config.toml
input = "log_mel"
win_length = 512
weight_decay = 0.03
adamw_weight_decay_other_params = 0.01
Rows from block 7 of a small class-conditioned spectrogram diffusion model, named by matrix and row number. Rows with one number within an expert belong to one neuron, the router's apart. Each number is 128 + 32 x the weight over its row's rms, rounded and kept within 0 to 255. All counts start at 0. Numbers have three digits each.
Before each expert's rows are labels from the 100 clips, of 14848 (inputs lightly noised), where the router gives the expert most weight on average: "top examples" is what is common among them; "band" is the frequency band that holds the peak. Only what is clearly more common there than usual is listed. The data: single English command words and digits, spoken by a formant synthesiser in many voices. In brackets: how many of the 100.
# router: router (model.blocks.7.mlp.router.weight, 32x256, trained with AdamW), inputs 156-207
# up: expert up (model.blocks.7.mlp.up, 32x128x256), inputs 156-207
# down: expert down (model.blocks.7.mlp.down, 32x256x128, transposed), outputs 156-207

# expert 3
top examples: /k/ (100); /ɪ/ (72); /z/ (65); /j/ (55)
band: 4000 to 8000 Hz (98)
router.3:126130178113101156148120122094119107141153177106088081136137187108095155142110125125108091129089184161133114094182209059129133087090079059047108112076131148
up.0:128060128092167166074121194128128128128128128128218128128128128128128128128091128128128128128128128128117128128128128128024145101128128128128167128128128128
down.0:128110175128128128139128128128101128128128137128128219128128074128128128128128194128128128128128154134128106184128128128042128128128112179128128128128128146
up.1:128128128255128045128234115128128128128128058128128128128128128243221128128128128128121128128128080128150128128128170128128128105128128090160128128103128128
down.1:128067128128128128213128128128128128128128128128128128128128128128128197128128177129128194190128128128154086128128128128128128139128128128070227128255128128
up.2:128128128128128162128206128128128128160128128128128049128021128128128128128121128128044128128128128128128128128128128128155128128111128128128128068128188046
down.2:128128128128128128128128128226128128119128128128128190128124128246128128128128128128128128128128128128101128128128128128000128128128128128082205128231128128
up.3:248098128128128128128128128128128128128128128105128128128126128128128128128118206128128128128128128128128128196128128128128128128105128128128128128128128128
down.3:104128128117128128128128126123128128128128128126214128128128128128128176128128128128128128128128128147128128128128128128105128128128128079094128128128000128
up.4:128128101128128128128128128100177128128128128128128128128128125107128208128128197082069128071128128091067190128128128128128128128128062116129103128180045128
down.4:128128105128128116128128128118186128128128128135076128128128145088092128128082116198129123148084173128150128128119032128128189120149128109116128128128128128
up.5:128128128128128128128128128128157128128128128128128096128128128128128250128128128128077128128128034128128052128128128128221128240128128173049128128081128128
down.5:108128128128140128128083128128128128128128118122128128190128128108128128128079128128128128080128128123128128128128128128128244087128128076128128128128128128
up.6:128128128171128128128020128128128128092065163128236128128128000128128067128128131188180128128128128128128128128128099128128128128128128128128128128128099128
down.6:135128128128128128128128046041128128128128128128128161128128128032128128128128128128128128128128221168187221128019017128128128128201128143128128066128128128
up.7:225128188128128128049128128255128077128133128128134128128000128128128179128128128128128128128128128128128128126128156128104109128128128128128222128128128054
down.7:128214105128128118128116128128128128128128128128128169128128077168128128072128128128181128128128128128128128117027128128044128128134128128164156128208045128
up.8:128128128078128128128128128128128128246031077104111128128128128128128128128128128128129124174128128128128128128128128128128077128128128128128171190149128109
down.8:128128128128128128128128215128062128128128128128128128128170111186128128031128128128086128123128128128128175128128136128071128128128128128128170128128128166
up.9:128112128128128128045128058128233161091060128128163028128128128078128128128141128128186128128128128128219128191128128128128128128028128128128128128128128128
down.9:100128128069128128128128128128128128128103057138128067128128128128110128101128129129128058128097104128128080128128053128128128128138096128128128115128138137
up.10:128128128128128128128094128128064099114113088128079186131128128128128128118128128128165161180128128128128104128089128223174128090061081068111063083098176111
down.10:128128128128128128128042138167181128128128128133046128128128128128128194128128089188128128115128140128128184139157128128064236128219128128160128042170047128
up.11:128128128128077125128128100128128128128128128128128128128190128128099128128128128128128133128128105128128128128072128043128128128128128128171128171128210128
down.11:128143128128128128145128203127128128128109128097128123128189128128122128128128128128128142227142141128128128128047067194128128011128128128128128128077128159
up.12:128022076128128128128128128128128128151128128123128128128128128059128128102128151128136139128128128128128128128128128128128128128128128128081128128044128128
down.12:128159128133128128128044128128128128128128128128128128128128128128128128128128128076128128051128255071128128035061222128128128128085128128128128128169128128

# expert 27
top examples: voice: child-like voice (81); /l/ (80); /ɑ/ (58); /v/ (33)
band: 1000 to 2000 Hz (100)
router.27:092169136126166157073138152097144154141102134140130147163126135155122128183101124106102118119152147098135095097093144120144107060126125091205175140159106131
up.0:124128128095128128067128072113128187128183128183128197128062198128186080128069041128128210165111186128128128128128128151128128128179093128128175128131102128
down.0:128093128060128131070128126111128137128057128128128049128170128128190128128230126176128150139128128122128091128128128128128128128128128128128128128128128128
up.1:128128128227128128128128128128103128128128083128030128128128128128237035128128128043128128169025128128128128128128128128128147191128128128128128128128128179
down.1:080128128143128128128203128128128128128128128128128103128128128128128128128132128128077128128255128128128128183128128189164000128128128128128128077128128128
up.2:128202128128128149128187139089128128128128128122128128128128128128128128128128128128128128128128128193128128128128128128128128128128128128128128059128128128
down.2:128128128128128128128128128128128128128128128128128128128128165128128128128128128107128128128128128128159128128128128094186128128128128128034255128165128128
up.3:136047177128128191128128082128128128128128093128128128128120128155172148128066128128128205128111128082128128128155128128128128128163076083128194128128121192
down.3:128247128067129048128128182128180108018128113044148128184128128128208135141128163157128128136128128037128128128128128128134128128128214026128157128128180149
up.4:113128111128128128128091128128128140128079128111128167104159128153128101190019080051128128128128174128128128128128128128128128128128110128184181089128065128
down.4:151051106128128128112134169128128122128128080137128058128157128106128128087190195019123093104128128122128128128128128166128128159128153128102159128128128128
up.5:128128128128128128128128128128128194128128128128179128128096252128174128128128108128128209205114128128128128128128184128128154197200128128182128128128128128
down.5:128128128128193128108075041128128119094197128128128146128128128201128128128128128128128128128128128128128115128128128128128128128128238128128128128128128128
up.6:128128128128235085128149128176128187128128128106128128128128128128122128128025128198128128128128128128132141128128128128128126128128189128128110128128128128
down.6:128128119180128128128122051128128128128128128044130128141128122128165066128128128128128128128140128173128128128128075128128128140128128043128128128128128128
up.7:000128003128128128128128128128128128128128128128128128128128128128128235151167128128128128128128190128128128128128128128255122229152169128170128128128128128
down.7:128128184098128128128128128128128128128128013128128128128128128128128128128128128128128081128128128128128128148147233128128128128128187128128028128099128128
up.8:128128128128128128128128128128128128128128128008000128128128091128101128063128128072236128173143128128128153128128128128091128128241128168128048128128128128
down.8:128128128167186128128035128128128128071035128128073128128235128128128128128128167156128128009128073128128128128128128128128128128128128128128128128194128128
up.9:128128128128128128128173128128128128128128128128128128128128128128128128128128128128128107027128193128128128128128128012124128128021128128128128060128255128
down.9:128128128128128128162128128128128063160128105128128128111128128128128128128128118128128128128128128128128128128062128128128186114128128128040128128128128107
up.10:128128128138182128128128128120128128128128128031128144128128128128128128128128128128128128128128128128128128128128128128128128128128128128128128128128128096
down.10:194128128128128128128128128128128128128128128128189128128128128255128121128128128128128128128022128194128128128128128128128128128128128128128128128128128128
up.11:128128192128128128128128128084070177128225128128128074128128128157128128128070077106128179128128128128128072128128128129128128086164105128151163128128082128
down.11:128128098128128087128128128128160147128096145173128162128128128128128128128119095107096128128128128255128104128128128191128128128186129128128124211167128128
up.12:128128128052128128079199128121128128128128128128128174128128128128107128128128170128128128128128128128128128117128128128255053128024128074128128068128128128
down.12:128128128151128128128000128128128128128128128128128128128128128173010128128128152128128128128128128083158128128182128128128128128128135128128128128054128128

# expert 19
top examples: /l/ (67); /f/ (66); mains hum (50); /ɛ/ (45)
band: 250 to 500 Hz (96)
router.19:104109151084120153141145098149089143111145099121130139143177076092126100082111076093112085083064097094144131113162107174132110140205119125084113090068131099
up.0:128112128128128128144128038128036109145128128128128128128128187128128128128128128171128128128113128128211128163196217128052141128128192128213128197177128148
down.0:128128128128128128143128128103128081128127094128128128128127128128128128084166128065128132128128160116180155128128128056173128255128128128128128166142128128
up.1:110128128128128128139128128128128144128111128128137128218128128128128128128100128128128128128128140096128128028049128124227082079128100128128128000144128121
down.1:128128128128128128196128155128128128128128128159255128128128128255128128128128185128118138055128132128128128128128209128168100128128128000172073012202153128
up.2:120049128156176128128128128128128128128235095128043128128128128062128128128146128128128128128128128128128218128059142178128215128128128128128033156128128219
down.2:108114132128128128128113128128173128128128128128128186128086157128128242122128128128128128080072128128128128128128128128131166099128128255128128128128128068
up.3:116128128162098167128128128128128128054128128128109128128128118128128166058128128100113128128128128128072128128050162128128128128128128045107128128081128128
down.3:128128143128095128128128079218167161128128128128128128128128128128128128128128128076128128128091111128128104128112179128128128128123128128083128128255128128
up.4:128128128128143128128128086128087128128128128128050128128137128070051128128128182128128128128069128100146128128128137142128128128128128128128229128128128184
down.4:128128128128099128128128128128128128128128128128069183128128128128128128128128128128128172128128128105128128075128128128037128097128128128128128018230128128
up.5:252128174128128128128128128128128128128128128128128128128128000128128054071128238128128128128090101224128128128128107128128118128077080128128082181221155128
down.5:138128128128128128036128128128231128128128125128125128128105128128099128128128128128128128107101128128128129128130128129128128128128128128128128142035128128
up.6:128128055128128128128128128128128128128128178128128128128128128141128138128128183142128128128165128128039128114113128143089128128128191192128121128128079185
down.6:128128128071128128128128054128128128128128128128128128128128149128128128128128128128069128128128128128128128128049128147128128128124128128128130128128128128
up.7:128128135128101128251243128089128128000179128182128195150025128128128128128128128128128031128128128128128128128128128128128128128102128128128083128128128128
down.7:128128152118128128056125128082128128128128128128128128128128128212119108128128128128090128128128128128128128128128128128076128060128142128054128128128128128
up.8:128128128128128128128128128128128169128128128128128185128128041128128137128136128128128123128055128128128128128128153128157128019033128128156218128128128128
down.8:158128128128128128128176128128165129128128128128128128128128128128110128124174128128128185128143136128232128128128128024009128128128128128124128128219128158
up.9:128128128128128128128128128128119154092128128128085128128128128055128128128128128128128128044128128128128023128128168128128128128128138229224128128156128132
down.9:128128128128128128128100128128128128128128128128128128128128152128128068128128128240090128128128194128147128125128128055128128128128100128128128154128128128
up.10:128128190198128251128087128130067128128128128053128128128128128137128064128161128128044058128128128128128128150128175128142128128128128128128149128128128128
down.10:128128236128128128061128128128128128086128105128129158128128128156128128128128128128128128128052128128128128077128000081128128128062128133085128128165128128
up.11:128128021128128128000128195128128128128128128128128183128128128128128128112128128128128128128171128128128128128128083128128124124114128066128128128128128128
down.11:143128128126128128128128128128128110128128128128191128128128128116128120099128128128128128137128128137129059104128128128050128128128128128128128128128154128
up.12:066128036055128128128128128166213128128128128128188081128195179159128128128128106128128128128128128128151114128128162097128128128205128128128128149205114128
down.12:128178221116128128128079145119086168083128109128128128128128111128068144128128128181128166128108128112173128189128128128128128128080128128103128128033128128

# expert 9
top examples: reverberation (64); /aɪ/ (40); white noise (32); /m/ (30)
band: 2000 to 4000 Hz (83)
router.9:125167103081117134114058173103066126200120092103078145100158131150151120139155148113184097116153149139180066093119092173129111102149147086123064128103103144
up.0:128086128128232086128128128128128076038164128128151141058044214128163109128123214128128152160101112128128128006022128128128123167128178053128128128128057180
down.0:128128161128128128128128128128161121128128086128255128128128172128128128128199128094128128109172128128128128072128128128128128128085181128041128128217128149
up.1:128128192128134128128128128128128128114128128227128128128192128128132128128182128077128144128169128106031127128128128128128128128026128128128128128128128128
down.1:100074153128128128128128128222128128128128128128179128128128128128128081128128128128128115128127128110128128128208128128213088128128128128128128128128108128
up.2:208202128128079128151128196128128128128128128128107128128157128128156128128207118128128199149115128128128128167128146128070128128128128128128128128128128128
down.2:128128005128128128128128104060128128128128128128128128128128128128128129128133128128031114058128128128249128128128128128128128128194128128128128128128128128
up.3:128128128128128128128128128161128128128128128128128128128136154128175128128128139128128128128086032128128128128153128077077127128128128128128128128063128128
down.3:128128128128025128128128128128128128128128128128128128128128128128107128128128128128128128128128128128152128213128121128082128128128161128128209128162144128
up.4:128182107075105128128128085128185128128063128205128128144043128081128028128128128128128128128128124128157128128128128128076128128128128128128162185128128128
down.4:128191128128128128245128128128128128193128198103128105128128128089128128033128128128128128070128073073128128179128128086128128128128128128164049128179095128
up.5:128128128128172128128077128128128128128171128128169128128140128128128214155128128086128128128131128128128096128128128128128128156128128189128144172128128128
down.5:128078128095128128146212128128128128128148128128128128128128151100128143128119128122150128128128128137128128128092024250128000128128128128104128087225128128
up.6:128128128128128192128128128128128072128062128173128128144082228128182128128128128201128128128087128128128174128128128132128128128128170166155128128128128128
down.6:128128128128128128096230128145128128128128128128128070128128163076128140128128036128128128128128128125128128128178128128176022128028128081101181106128128128
up.7:128128128118128128128114128075128128128128128128117153128128128128128128070140180128164128128092148128190128128128128128038128128128202144255160128128128210
down.7:128128062128128128128196072128035128128128128128163128128093128128187128073128230041128128128086128128128128128128128128128128128128128136021128128128128166
up.8:128128128128128074128128102186128124128128143128128062128128128128193128082128128128128128190128128128128128189128130128128128128128164128128128128128128128
down.8:236194128147158166148128117094128128128128174128128128178128199128128089128128047206128095128065239128128136128128128128148128128128128128128128109184128128
up.9:128128128128112128128128129068128128170128128128172128128110093167128128128128128128128126228144107128193128166119121128128128128068128128157128128128128128
down.9:128128128128128128128128128128208018128128128128128047128128128112128128176128128128128125128128188128128128128128083128145128128201128006173128128045226128
up.10:128128145128128128176128188139185128058128128128128195128128128166128174128128128128128128047128128192128128128095143128198128128128128128128037128128128128
down.10:128128079121128128128128128128128128128128128128103128128101097128128128128128128128128128128128128128128128128133046128201128081128126128128128128167128128
up.11:128128128114169096128128128126128128128128101128128221128128128128196128128128128128128118095128182128128128128128128128162128128128084128128128128128128128
down.11:128100129128128128128074128141128128128139128145149128128128128155087185148128128123128128128030117042128128128164197128128022128128191096088128116136128128
up.12:178128128128128128128000128128128214128128128128128128128128128128128072128128128128128165158128128128128128128128128064128128128128128128129128128128128128
down.12:128128128128128128128128128078128105128128128128128128128128128128128128052128128122128128128128128128128128128128105128128136128128128128128105128128120128

# expert 2
top examples: voice: child-like voice (91); /ɝ/ (50); white noise (45); /ɛ/ (41)
band: 250 to 500 Hz (100)
router.2:151118130075120173119112187163139118152113152110099188131159094215153108164151147153134217133118141107201109113075180128090116124132136167150143172142119139
up.0:128179128186078128128198132063128128209128128128128125035128128140128172128128128128128201128128183128182128128128128128153128070128056128128063192178119128
down.0:128128133179158120129128128040128149128128128128128128041200128128121142128128196128128128128128128128128148128128128128128128128128128128128128128115128128
up.1:128128128128208128128120128128128161128128128128128154128062128129211128128128128128128128128128175090128128128094128128128207128214128128193128128111060169
down.1:128128128128110128128017128128128128128128128128067128128128207128128128128128128128115128128128128128128128128128128128068128193128128164128093255128128128
up.2:102117128219128128226128128128128138128119104128164128128004128105128128128128093127085084092104128128137083128128128128128128181128128110178084137128128128
down.2:171143138128213128128170128184201128128102089128128129128128128128142128128100166128128128128151150090174128128029128089103105128052128138105128128101085168
up.3:117128128128128128068035189112165128128128128139108128128128151128184128217128128128128128135128128120128144138128128128128154128128128128043255128128128128
down.3:149070128107128128128251128128128128128128128189128062128170128177128128128128190128128128173128128146128128072238128128128128128128128128128128128185128078
up.4:114153128128166128128128218057128162128128128128103128128089128172128128209128147073128102124128128128128128128128128128195128128128128128128128112176122153
down.4:113026128123128097144128085182128197128107128057128152222128096128080128082128128119128129128128141128071162128128128128098128128128128128128128128128093197
up.5:128208128128148128081128128128128151128128128128000128128214128128128128128128158128128128075128128128128128165195255214175128211128128139128128143112128128
down.5:128128128128128128128026128128128128128128128128013104128128128128232128128128128128128128128128128038128164128128128049128149128168128192128128255128128128
up.6:128128091128128128128065128159128194195128243113128128128128128147177087128203128123049128218111128145201128128128128137128159128124128128128128128128128128
down.6:155087128128128150106128128128128125027128128145048139128107128128137113015099128128128128128128162128128128136128128128183128128128211128128128149205128151
up.7:128128157128128151128127128128128178104128099071129128128128128128128128128223128163128128128128128128043149175128128128185128128073080128208128128189141128
down.7:128128128205185128128128124128128128128223057155128142128121091128128064124143128128075128049174112128217097128128183179128128151128090071078128128128080156
up.8:128128128128128128128128128128128035128128128128128165128128121128128093181129128128128128128128128128128128128128128238128128128035128128036218128128128128
down.8:128128128128128128128128128081128128128128128128000057128128179128128128128128128128128128128128128063211128128128128128128128128128128128128255128128128128
up.9:194099117128120128128163128128128128155128156128128128128074072128128128128157174128128128128128128127128128128128128128128128128128171128128128128128128128
down.9:083191128128128128111128165128128027128123128128128128128128152128128172128128128141128128128128128128128191128138128128128128128128128128128128128128178136
up.10:128128128128128128128128128128128128128094128134128128107128128180121128128128128128128128176128128107128071128128128128128128128128128218128225128128128191
down.10:128128128128170161109137128105198128128134128005128033128128128128102128128128135128141128128128128238166161128128128153128086128128081128101128128128193124
up.11:128128128128128128128128128128128128180128128147128147128128128128145066128114128128128128128084128128128128128128128128128087128128128145128128128128128128
down.11:128128128163128128128128128128128128128128128079128128128128128138120128128105128128128128072128056140128128128128128160128128128128128128128128128159095082
up.12:128128128128128066128128128128128128105128128128128128128128128128128128128128128128128128128128128128128128128128128128128128128128128128128128128128037128
down.12:128128128244128128128128128255128128128128128128128128128128128128128128128128128128128128128128128128128128128128128128128128000128128128128128128128128128

# expert 29
top examples: white noise (79); /f/ (37); clipping (36); /ɔ/ (27)
band: 2000 to 4000 Hz (82)
router.29:189169139120121175138120120076129195146122101179101142092150122119136109103126124096093143108140101159141102090153078165145145151192154141135126127120116104
up.0:128122127128128201082128230128128095128128128128128090128092128128113139184128128128128113204156198128128078128091128093128128128128090144128128128202095128
down.0:091128099149128119128128071128128081128128128175128128128128128167128128128128128128128111164128128128136128128128128077128128154128128128128109055128207084
up.1:093128128128077128128151128128128128128044128165128128128107128128128214128194128162128128128128106128128128128130068128112128128091128050193036128128128128
down.1:128213119128128130128128128114113003173128128138115128128128128128117118128128128128128128128147128128044128126128055165115095075095085150080152128238106128
up.2:128128128128128128128128128128128128128138128128128128128128128128128128117155105128128128128124128128128149128128111128128128128065045128076077128128128071
down.2:128128101128128128128128128128041128128173128128128128128128128128128086128128128128128129128152128128128128128128178047234128128128128128136088176128128128
up.3:128128128226128128169143128128128128128153128168128100128128128128214128128128093128150128128048128128128128128058156128030128108128128128128128255128128083
down.3:128128128128128128128128128128128128128128128128128128128128128105128105128087128095128128128191152128128128128128066128128128128128128128128091220155128188
up.4:129128128048128128128225128055128128128111128128155128164080128128128114100128192128128080128128128128128128164128172128158128054010123128135128090128120128
down.4:128128128161128128099128110225128167129085128090128111067188128128128087192128140128037128128155128128111087128167218128128050128185059128128128128091128134
up.5:128128128128079128128128102098128128128128088128128160127128128112128128128128119128128179128128128128128169128073128128128128118126128255128128128128128146
down.5:128128128128128128128098128128128128128240128128128128128128128128128128128128128128089128056128222128128128128109157128128128128128128128182128117155092154
up.6:128128128128128182128128128128128128059177128128128176128128128087128128128123128128128255128128128188128128128128128128000128128128128158128034255128100099
down.6:128128128128128132128128128128128128128128128128128201109176128128128128128128128128128128128128110158175128128098128128111128000128128128128128128128128128
up.7:128128128106071128128169164128128128067128128184128143174128128128128128128128128128124128128128128128101044128128110128172159128128128128128128128128237120
down.7:128096128128128128128128128128179135128128060114128109128128128000081128070127128128128149075081156128128186128128096128128095128128128146000128164077064142
up.8:128128128111128128128200176128140128128081195124128101094128147110128128128168167175128128166128128128128143128128118128128195128046196128128128128128096193
down.8:128128128128128128128097181128164128128128128128121128065128128128128174128128128128082128071128128128128128066128220128253128128128128128128043128122128082
up.9:128128128128128128128106128128128128128128132128020128128128128128128128128105128129133128128128117122128128128128128128128128121128074094128128238128128113
down.9:134128128128128128128103128128029128124128128128129152128128140128128128128181057124128128128006128128128128216128128128128128097128128128096128216255111128
up.10:128128128128128128128128128128128152128128115128128128128128128128128128082128128128128155128128128128138031128128128128175128128128128128128059128128128207
down.10:128128164128126128128144128128128128128128128128128128128128124080128120128128128128136128128131126128128085128160128122128081128119128128128128111220128155
up.11:128163128152128128128128128107128128128128128128128084128128250128128128128128197128128067128128128128073128128128128128206128128000054048128128128128040117
down.11:141128082128128192128128203128128144128128128128129146128128128128128128181128128128128128128131128128182096128226128128128113128128128128128128128213128128
up.12:128128128128128128128128128158128128128128128172128188128083128128128128128128128128097128128130128128058128071128128128128146128128128128128128128128128099
down.12:128128128128128128128128128128128128128145128128128100128128128128128159128128185128128128128128137033128128099171128128096125110000128025128128207100128128

# expert 21
top examples: mains hum (100)
band: 250 to 500 Hz (100)
router.21:103123109130146094170085127096083116158156125121128192123097165104125152133144130134125075144156163106148173150142160132115138166179148112172166140104133183
up.0:128128128063118090202128128128128128128128128128128094128128128128128139128128217135128128128128123128143128128128047128128128099128128128170128209128128128
down.0:128128128128128128128204128075201128128128128128128128128128179128128159128154055128128128101128128201045104055128183128128065128175128056128128173128128128
up.1:128128128128128188128128128129128128128128044128128128088128128128128128128128128128128128128128128128128128128128128118111128128128128128155128182128128128
down.1:128128128128061128128128128128128128128128128128128128128128128203128128128128128128128128078128128128128128072096128128095093128128128128128128204236128128
up.2:133128128128128220128128221169128128128094217128128146159128127206128128128128128128128255128128061128221128093094128128128128128128128212114128171128128128
down.2:128127091128091089190105128061128128128128151128128091105150128128128128128128080128128128067128128128128128037210018128128128130255128128128128128255156128
up.3:128128128128128101128128128128052128128128128128128128128027167128128128128128128128128196128128128128060128128128128107128128128225128206161128128249128128
down.3:128128128128128128128128128128128128177128128128128128128126128128128128128128190128128128128128128128128128255118128128128128071128128128128000255128128128
up.4:186128128128227061128128128128128128128128128128100255128154128128128128128128128128158128128128128128161128255128096128199219128091087057040128128000128123
down.4:128128093128097128113128128174128128128128128128000128128128128128105128128128139076128128128084128128128128128128128128128198128128128128128128128255128128
up.5:099128128128094160128128154128128128111128200128128128075128128201118128098128107128128128255128128078128128128128128128128128128128128128128128128128116128
down.5:128128096166128107077128128115128125128128111111139128174145089115147128128128128128128128092128111035128128108137144137128128183128208113128106128108128128
up.6:128154128191128128128128128128128128192160134128152128128128128128128128128128128128128128128128026128128155128128128128128128128128128128128055255120128128
down.6:128128128128128128128128128097128128128205128128128128128128128128067157128128128128128128128128128063128128128128128174230128128128103128173067128128100128
up.7:128128128128128128128128170128088202128181128088128128173128033128128115128072103059128128152128128149108083128128128128128128128027128128202092128209128128
down.7:128071129063128128057128128139128176084031128121142128119128213128128128128133128085178128153102080128128167128128128128128128142129128128147128128128128151
up.8:128128128128075128128128128128128128128128177128128061128128128128128158128151081128128128214128128197128128128128128111128114128032099122128128128105128092
down.8:128128128128125128128128128128128128128128128128170128128128128128122204164108128101128128128128116128128128128128128128135103128128128128128128128176128128
up.9:128128128128128128207128128128128128189128128128128128088134128128128128057170128209128128186128128167128109128050134128120128128045131128090128210128128128
down.9:128084128128177128128128128128128128128128128128193128128128152128128075132128128128128128128128161128128128171128128199128128128030128128128128128128128128
up.10:000128128255128103128128128128128128056128128128128128128128128128128019128128000128128128064128128128128128128128128085128165155128128042128036128128128128
down.10:128128128128128128128039128128128128128128128128128128128128128128128090128128128128128128128128128128083128191128128128128128128064080255128128128106128128
up.11:052128128128128128128128128128128128112128083128128128073128108031128128128081128167128026128128128116082059128128128128128206179176128128128186161128137111
down.11:159128128128128128128128204128196128128097128153128128204166128128128107128128174157128128128187128128160128134037128128083109128156128136040212128128051128
up.12:066128156175148128128128128116094088094071128199128128086121128176088128094128099128099210128128128070128128128128128128128128128128128128136128128174128128
down.12:128148128166119128128194128128128126129128245067128128128126128128128128128073191181179128128116128040128128128128128128112128128143177029154128128077128192

# expert 20
top examples: rumble (58); /oʊ/ (53); /k/ (52); /z/ (51)
band: 2000 to 4000 Hz (68)
router.20:120159131146123175130122179048095139126098114164091140144115097066133173119108154123168101120147115143172175113123142136048107123169156129156107224153108129
up.0:128128095128194128083128128203128128221128043169114128136088128128128128123128128128128100151085128079128128126128128128128133128128128105169159187181128159
down.0:163128126128210128117128128047128128025128128123128131109210128132128128081108181128086110214128144128128098055183128103128128131128128097128128185068128128
up.1:128128128179030128128128128128128128128128176181128128128128128128128128128128128128128128128128128128128128128128128128128128128082128128128128128128128128
down.1:128128128128128255128128128128128119128128088128128099128128128128128128126128128077128128128128128128128110128128128128087128115128128128128128128128128128
up.2:046128128128102123128128128128159162131112128162124128128128128080136128146128128128128128125154000067176203128128080094103156076101136128150085145194073128
down.2:137128104162128130128128128128061148128078054128128106114114128128128128124128128212145128128128118128221171140128000057155095105182168076128161204101149132
up.3:128128128128128126128123128078022128128128128080128128085128119034081128128128160172128128128128128128104128107128128196090128128135128128191128202150128128
down.3:128074128128128128091074133128128128128128128180128128128128172128160128128128128053088128093072149128128127128040152128128128128128128128113158145128133174
up.4:128128137180135128046128128133128128128128128128128128128128128197128128128128128128207130128128128133144128128128128128188128128188128128154135162128128128
down.4:128222018081128128081128128128128154069128128128130128128128128128128128128128128128128128097128128000224128128073128052220128128128128128128128128128013128
up.5:128128130128128128128255106128128128128128128056128128128128128128143128128208146128128042128128059128128128066128053128131152128128128128128151128234128128
down.5:128128128128128128128000128128128129128128128128128128128141128128128128128128128128128128128185128131171128128128128128128128128151128120128128128128128128
up.6:077158161128128128128211128128128128164161138128128013128128128172141128027128128128128088117128216128079128135128128133128128105132136128128128128128128128
down.6:128204128094128128128021128161097128128128128128128128128128128069128128128128128140175196128128128190128128180128128234128076170128128128128138215007128128
up.7:082128128128128128128074128078128128128128128128128128128128101128128128128128128128128189128128128128095128128085130128128106128128128128128197042128128128
down.7:128128055148128054128128128128128092128128128128128128128128128128139047176128134143128147128128180128128159128128128128049085049110128167133128128128122128
up.8:128128128067056128198128129128175128184109128128128128134128125127191061151126169128128128128128128128215128128128128128097128128128077073128170128128128128
down.8:171036128128128128128128128128128128141019128085128128128231128128128128128128169128128179138119128128128128012128128128128128128101128128128128128071128128
up.9:128128128128128128128128128128128208128128128128212128128128128007198128083128128128128128128128128128128128128128128140128128128128128128128128128128128128
down.9:128128128128128128128118151128128152128128128060128128128128128205128128128128146035128128128205128128128128186128128128128122128072128226133128137108198128
up.10:128128128128128081180128128150070029128121099113149079128128047128128128128074122128104128128128128128169128128128128128128128162184132113128128163167128128
down.10:055128128128128128128206092128232128128128128176128128128120128128151213128128128128224128128128128128096133128128025128128128095128145128128128133082111128
up.11:128122128128128128128206128081128128128128128128191128128128128128128128116178128128128128114038128128128128128128210128128128128128128142156007128128128151
down.11:128128128128128128128128128128128128128128128128128128128128128150128128128128128128153128128128128128128183128128128128128128128128128128128086087254151101
up.12:128128128128128128128128064128128128128036128128128128128074128128128128128128128128128128110128128128128128128128128128128128128128188128142128128145177128
down.12:128128128091128128125128110128128128128128128128128128128128128128128128128128128152128128128128128128128128128128128128128128194128128128128128128178128128